python train.py --encoder_arch="efficientnet_v2" --model="spectrogram VAE" --dataset="synthetic speech, music and everyday sounds put through simulated rooms and audio effects" --train_examples=39062 --n_mels=64 --hop_length=160 --input="log_mel" --win_length=512 --bottleneck="kl" --downsampling_factor=8 --encoder_norm="groupnorm" --encoder_activation="relu6" --encoder_weight_standardization=true --encoder_channel_attention="se" --encoder_depths=[2, 3, 4, 2] --encoder_kernel_size=3 --encoder_stem="single" --encoder_expansion=6 --encoder_widths=[32, 56, 96, 168] --loss="l1" --latent_channels=8 --decoder_norm="batchnorm" --decoder_activation="leaky_relu" --decoder_widths=[48, 96, 144, 192] --decoder_blocks_per_level=2 --decoder_block="bottleneck" --decoder_attention=true --decoder_upsampling="nearest_conv" --kl_weight=0.001 --init="kaiming_normal" --residual_init="none" --optimizer="soap" --beta2=0.999 --lr=0.0047 --beta1=0.95 --shampoo_beta=0.999 --eps=1e-08 --precondition_frequency=10 --max_precond_dim=1536 --merge_dims=false --one_sided=false --adamw_lr_other_params=0.0011 --grad_clip=0.5 --cautious_weight_decay=true --ema_decay=0.995 --steps=5300 --batch_size=128 --epochs=17.4 --lr_schedule="constant" --warmup_steps=260 --weight_decay=0.2 --adamw_weight_decay_other_params=0.01
Rows from block 10 of the encoder, named by matrix and row number. Each number is 128 + 32 x the weight over its row's rms, rounded and kept within 0 to 255. All counts start at 0. After the name is the row's rms in percent of the matrix's.
# fc1: squeeze-excite reduce (encoder.blocks.10.se.fc1.weight, 63x1008), inputs 756-839
fc1.18 188 [169 130 144 105 113 126 121 111 112 113 136  56 127 122 120 104 123 117  91 101  62 133 131 122 141 118 106 116 255 238 112 125 130 131  86 117  81 129 110 110 116 158 119 128 111 129 139 144 118 237 117 154 106 129 121 125 124 206 116 118 130 194 137 142 119 133 116 255 126 106 147 115  89 133 104 104 104 137 167 101  96 102 117 155]
fc1.19 047 [122 130 180 146 122 230  88  99   8 128 140 102 113 127 101  87 159 131  86 169 103 132 129 141   0 114 161 145 178 183 108 125 123 140  38 111  92 124 117 113  78 178 115 120  90  38 124 109 142 189 128 116 138  99 124 133 123  90 123 135 129 131 104 106 115 226 127 202 145  85 139 111  65 126 132 131 111 136  47 131 102 148 124 175]
fc1.20 021 [ 86 134 145 162 110 136 127 141 140 175 124 180 105  88 145 111 171  83 131  96 111 109 170 115 112 122 145 141 113  72 117 145 115 107 118 124 117 195 102 156 138  12 155 119 152 118 195 175 101 144 177 139 140 105 199 166 140  68  83 183 137 130 109  86 144  87 131 108 128 180 160 135 127 113 107  81 125 147 132  93 132 167 123 126]
fc1.21 068 [105 110 106 114 151  58 139 151 121 110 126 138 118  98 116 150 141  97 185 140 150 109  97 133 205 112 125 160  46 104 137 109 130 109 136 137 147 123 114 133  58 114 173 136 144 123  99  93 183  78 126  94 185 115 156 145 143 255 109 135 129  72 163 147 139 105 140 101 128 145  99 136 154 155 183 116 102 177 213  81 170 135 157 102]
fc1.22 058 [137 129 133 112 147  99 146 134  98  98 121 114  87  83 107 117 143 100 122 125  92 121 109 141 213 131 113 108 107 144 130 109 147 146 105 142 128 119 157 115 172 125 145 107  99  97 126 121 119 189  88 134 135  95 134 122 131 255  91 119 110 145 141 174 153 159 126 101 161 149 117 148  97 162 121  80 125 139 255 127 136 119 186 134]
fc1.23 173 [ 99  71  95 124 215 135  93 144 123 156 102 158 116  89 183 102  72  62 129 141 146 175 112 109 134 139 130  75  33  72 140 141 136  94 150  88 144  68  91  87 104 161 135  94  69 178 139 127 115 139 149  94 122 113 123 107 122 180 108 126 132 134 103  58  69 108 172 102 201  77 124 129 141 130  78 151 155 157  96 128 122 116 147 115]
fc1.24 036 [146 122 116 138 113 131  90 140 135 121 124  91 143 123  99  86 162 158 108 143  71 147 149 128 150 130  73 115 255 178 115 143 118 116 128 128  60 114 104  99 128 164 132 139 105 174 137 160 127 192 126 150  92 110 134 130 111 155 125 125 125 200 141 148 154  88 148 209 131 133 135 111 147 118 108 133 141 133 124 123 124  40 124 113]
fc1.25 028 [129  96 107  87 126 111 139  81 163 143 127 100 101 152 166 160  94 151 103  78   8 139 125 132 165 132 116  94 128 164 114 127 121 119 170 137 109 125 131 143  95 174 172  93 152 139 194 162 105 167 115 139 113 123 100 100 111  26 115  76 120 142 139  90  71  42 103 110 118 124 144 130 119 144  92 108 151 178 116  59 113 128 123  95]
fc1.26 224 [160 123 144 122 117 125 118 116 131 112 113  60 130 121 124 113 129 130  82  98  83 135 130 124 157 113 113 124 238 237 114 126 129 122  98 121  64 120 105 108 113 142 122 128 108 147 141 135 115 222 120 157 108 140 118 118 134 173 109 110 120 210 119 136 139 133 118 255 134 121 142 116  97 145  97 114 116 123 145 106  83  91 111 152]
fc1.27 022 [131 172 136 133 122 107 122 136  78 121  82  74 138 156 109 114 102 106 108 164 113 123 123 100 157 110  56 128 149 196  93 120 153 109 108 156 137 142 136  91 162 122 111 133 116 145 134 122 126 181 110 117  87 139  85 133 146  48 118 147 125 173 155 119 127 155 118 213 134 147 124 163 206 134 122 120 116 151   6 118 107 140 158 135]
fc1.28 101 [145 122 130 117 119  95 152 113 111 132 115 110 102  70 110 112 138 117 141 114  45 138 124 115 156 107 131 133 191 166 138 112 120 141 109 120 117 147 106 103 108 139 130 115 109 129 137 134 117 215 137 154 120 105 115 112 134 255 103 122 132 167 135 131 134 124  96 255 121 124 139 113  71 160 133 131 116 152 255 108  98  91 128 119]
fc1.29 178 [ 92 128  99 130 144 128 124 144 118 146 134 213 129 128 135 138 117 106 183 133 152 126 121 133 139 139 130 127   0  35 134 128 129 134 153 132 185 140 151 139 119 112 142 139 145 113 116 114 135  10 131  99 137 128 136 135 119 125 137 139 130  57 132 132 117 116 127   0 120 131 103 144 133 131 142 123 124 133 153 138 159 167 120 105]
fc1.30 033 [135 121  93 107 125  70 164 122 184 159 154 144  95 144 135 118 131 136 125 114 123 149 112 100  96 133 130 210 132 154 152 131 133 110 185 114  97 155  87  80  74 146 174 131 151 171 101 165 130 118 184 118 120 155 117 135 135 118 144 178 119 172 149 158 153 132 148 176 113 145 124 134  52  82 138  75 137 173 170 126 132 125 145  67]
fc1.31 158 [140 131 245 179 131 145 157 133 190 118  98 163 119 124  88 111 146 172 116 103 140 125 138 125 176 142 169 156 122 143 115 151  98 106 165 179  96 116 113 172 146 115 132 118 150  38 133 140  82 157 150 157 113 118 128  60 112  19 148 121 159 131 127  93 129  90 126 113 112 133 111 126 131 144 106 156 158 126   0 156 151 176 118 132]
fc1.32 169 [139 149  97 156 159 147 133 153 144 142 132 177 139 126 174  97 125 112 148 104 112 104  87  96 108 120 165  94 103 131 124 132 144  79 197  88  90  83 174 148 138 149 140 106 140  81 126 113 113  77  79 108 108  78 133 113  77  86  94 102 117  91 151 153 120 121 115 155 104 171  70 148  99 104 171  96 128 129 139 135 105 146  93 132]
fc1.33 178 [141 161 133 168 101 222 159 144 110 148 100 112 122 108 111 172 110 108 163 100  99 124  77 155 152 128 123 183 121 184  98 121 134  78  79  99 111 137 167 109 106  92 147 138 151 117  75 108  86 168 114  76 162 155  90 156 149  93 127 124 211 129 125  88 138 168 126  79 131 177 126 133 121 107 127 170  75 107 114 128 100 111 184 116]
fc1.34 168 [150 101 158 151 141  81  85 128 141  85 167 129 191  88 118 149 138 131 107 146 150 107 111 117  98  93 123 197 188 162  88 118 165  59  97 174  93 128 117 142 108 181  99 185 145  90 134 121 126 175 143 117 138 125  98 113  85 173 129  70 122  68 155 132 151 160  72 215 166 108  89 174 124 135 123 203 152 147  52 145 166 107 135  96]
fc1.35 033 [144  93 116 132 123  98 139 103 211 135 130  78 146  67 105 118 170 108  97 173 109 113 120 123 148 121 135  86 255 211  92 127 152 124  90 112 105 140 134 100 172 113 133 118 164 130 153 126 143 252 150 155 114 155 110 124 118  94 148 173 124 190 145 104 123  95 115 255 123 144 131 145 103 105  84 128 115 144  76 141  91  99 121 129]
fc1.36 018 [146 136 135 163 104 127 130 174 150 119  79 113 168 124 144 110 112 101 104  98 158  97 129 127  46 130 109  96 130 149 123  85  81 100  84 139 145 155 175  95  95 168 122 140  96 154 149 174 117 112  96 139 178 100 156  91 175 121 122 206  48 127 142 136 129 139 156  68  87 144 158 139 187  79 166 140 108 165  99 148 108 101 144 101]
fc1.37 137 [155 124 124 108 110  90 141 127 111 129 127  69 124 103 125 110 138 119  93 119  65 125 115 122 172 117 112 107 237 224 118 123 145 110 130 121  89 118  97 109 133 151 133 119 115 145 120 126 125 205 100 155 111 152 122 122 124 168 115 121 127 208 123 111 136 100 119 253 129 131 134 121  95 119 109 116 121 131 173 125 114 108 109 144]
fc1.38 173 [ 95 124 126 155  87 195 125 102 163 128 108 164 135 115 123 124 134  79 104 128  73  86 116 127 157 134 130 138 236 134 157 124 128 111 128 208 107 155 186 121 127  96 158 213 152 162  91 212 156 139 123 126 120  79 156 142 145 110  83 117 163 119 139 114  89 190 146 138 151 109 140 150  68 132 146  91 156  99 149 181  95 163  87 138]
fc1.39 189 [157 117 145 115 109 120 125 114 132 123 121  71 127 113 121 101 119 120  94 108  74 123 130 120 142 120 108 115 228 234 122 118 130 128  99 118  84 127 107 108 126 140 125 123 125 134 143 146 120 254 115 155 117 135 122 118 138 222 116 118 126 200 131 141 132 141 121 255 133 117 138 114  97 128 104 110 124 149 175 114  97 100 136 140]
fc1.40 074 [104 126 106 127 138 138 126 147 107 130 136 204 118 133 136 141 142 118 178 151 186 131 128 135 136 141 144 153  25   5 140 126 131 135 152 127 181 132 162 126 121 103 122 143 144 102 124  81 143  35 113  92 156 128 144 154 114  67 147 145 149  58 124 119 143 123 120   0 140 143 116 137 129 142 139 124 122 124 121 154 152 168 142 102]
fc1.41 173 [136 115 120 126 133 176 127 116 122 120  94 141  84  93 131 161 136 151 142  97  91 131 120 113 180 144 127 136 101 115 147 137 145 102  95 121 133  83  86 157  96  44 164 129  89 120 175 158 108 124 116 101 130 133 142 142 114 148  71  76 148 106  87  51  83 139  82 127 156 153 112 123 134 121 126 137 162 125 101 124 107 129 176 140]
fc1.42 175 [106 145 120 162 166 122 124  72 118 149 137 197 150 161 135 129 133  83  76 131 160 126 177 201 112  89 177  51 134 182  87 165 172 137 109 199 132 108 119 147  90 155 106 143 147 120 119 158 125 118 204 107 115  70 154 201 140 117  92 173 115 119 172 118  84 122 135 155 122 111 177 136 152 148 146 112 135 113 133 150 164  99 136 131]
fc1.43 125 [135 128 159 102 110 103 143 114 140 142 111  90 123 112 120 116 113 124 126 108  66 127 117 123 148  88 101  97 165 182 139 121 132 116 143 124  93 119 116 128 129 145 124 108 131 137 140 134 110 200 115 149  91 138 111 108 106 255 108 115 119 231 159  95 151 106 107 201 118 132 132 113  77 135  93 104 127 116 245  99 119 104 125 144]
fc1.44 045 [105 121 130 172 135 150  67 115 152 163 123 107 103 132 142 148  75 112 189 186 187  87  92 114 138 132 113 129  95   8 124 126 118 126 175 117 168 165 108 159 155 102 141 120 145 188  85 145 126  49 138 142 145  82 128 115 129  94 122  93 153  93 127 152  79 100 158  70 107 160 175 139 149 128 160 161 133 153 109 146 143 188 134 114]
fc1.45 028 [172 157 140 106 126 159 113  49 141 155 144  95 111 118 140  58 134 119  98 129 134 111 133 147  67 104 139 133 198 138 140 108 119 111 118 134  73 104  67 138  96 152 129 114 118  92 132 145 125 135 110 123  69 132 149 100 139  98 103 112 130 175 143  99 154 145  95 235 153 169 111 142  97 133 123 115 123 144  92 135  71 133 118 166]
fc1.46 074 [184 134  75 169 147 135 178 124 197 133 136 134 120 164 139 141 119 131 151  20 152 154 138 129  10 108 137 161 144 128  94 132 127 128 111 126  72  99 111 151 126 164 151 164  73 196 121 126  71 120 134 127 101 112 122 137 147   0 104 135 113 121 184 131 160 124 127 209 138 176 118 145 132 136 111  69  88 146  22 147 117 121 163 158]
fc1.47 033 [100  73 131 164  93  89 101 126 177 157 144 139  98 143 146  97 108 156 118  87 130 114 156 116 162  75 141 119 123 168 125 128 119 125 138 140 126 133 116 117 111 121 122 102 105 144 129  94 104 183 170 139  62 121  69 137 112 214  98 131  89 185  90 158 148 120  98 116 155  83  46 152  56 142  37  88 140 164 150 148 117 103 138 110]
fc1.48 064 [166 116 130 119 109 141 116  98  79 120 133  30 130 141 106 124 136  96  88 112 110 120 159 123 114 116  82  85 239 169 109 137 126 178 106 116  51 109 117  99 110 158 150 143 103 167 103 168 149 185 129 142 117 151 105 136 131 170 127 138 140 159 182 157  68 102 157 228 137 105 147 104  96 125 100  91  92  70 129 114 104 110 119 122]
fc1.49 134 [161 129 153 130 113 140 136 121 144 130 124  82 113 134 130 117 118 145  92 123  74 132 144 127 109 115 115 115 205 220 128 129 135 122 123 118  80 125 114 106 115 144 122 110 109 148 120 136 106 228 129 156 108 121 112 127 137 139 116 115 117 218 132 132 139 135 126 255 126 128 134 120  99 111 105 121 125 127 130 119  80 107 130 155]
fc1.50 032 [145 111  66 132 139 131 154 120 127 138 107 125 100 154  98 121 110 138  72 124 107 147 168 143  64 149 161 119 117 123 126 145 123 149 149 116 142 151 140 166  94 183 102 114 104 181 115 132  84 106 236  79 116 147  85 149  64 103 106 176 104  74 138 147  98 152 155   0  81 110 103 125  96  68 134 125 188 128 155 172 133 121 183 168]
fc1.51 034 [117 134 136 129 145 136  93 104 164 132 145 195 196 145 144 121  83  87 138 120 155 106 132 140  50 129 104 159  39  79 148 169 117 162 175 153 174 142 149 146 166 105 149  93 122 139 113 146 166 100 139  97 130 120 120 123 137  87 130 148 149 131 102 104 116  51 118   0 141 132  95 152 137 105 140 140 130 118 112 149 140 169 160 147]
fc1.52 037 [ 61 113 100  71 133  73 164 117 191 182 141 139 126 106  90 135 127  97 205 145 137 104 105 115 126 133 122 152  95 138 166  97 125 132  98 120 148 182 121 117 129 132 135 103 135 115 148 118 153 102 224 142 143 226  89 142  91 180 119 155 119 107  84 153 127 125 116  52 121 120 105 139 127 143 160 122 201 182 168 130 154 105 145 102]
fc1.53 032 [160 135  86 124 118 162 111 120  95 120 120 145 121 144 110  95  76  89 109 118 134  98 141 117  81 177 120 158  96 138 145 129  82 162  62 132 135 145 126 157  94 168 128 118 119  44 133 112 131  68 140 107 149 147 139  70 138 110  98 170 105  95 141  76 114 161  77  40 139  81  62 101  94 138  77 104 115 145 114 135 128 135 136 108]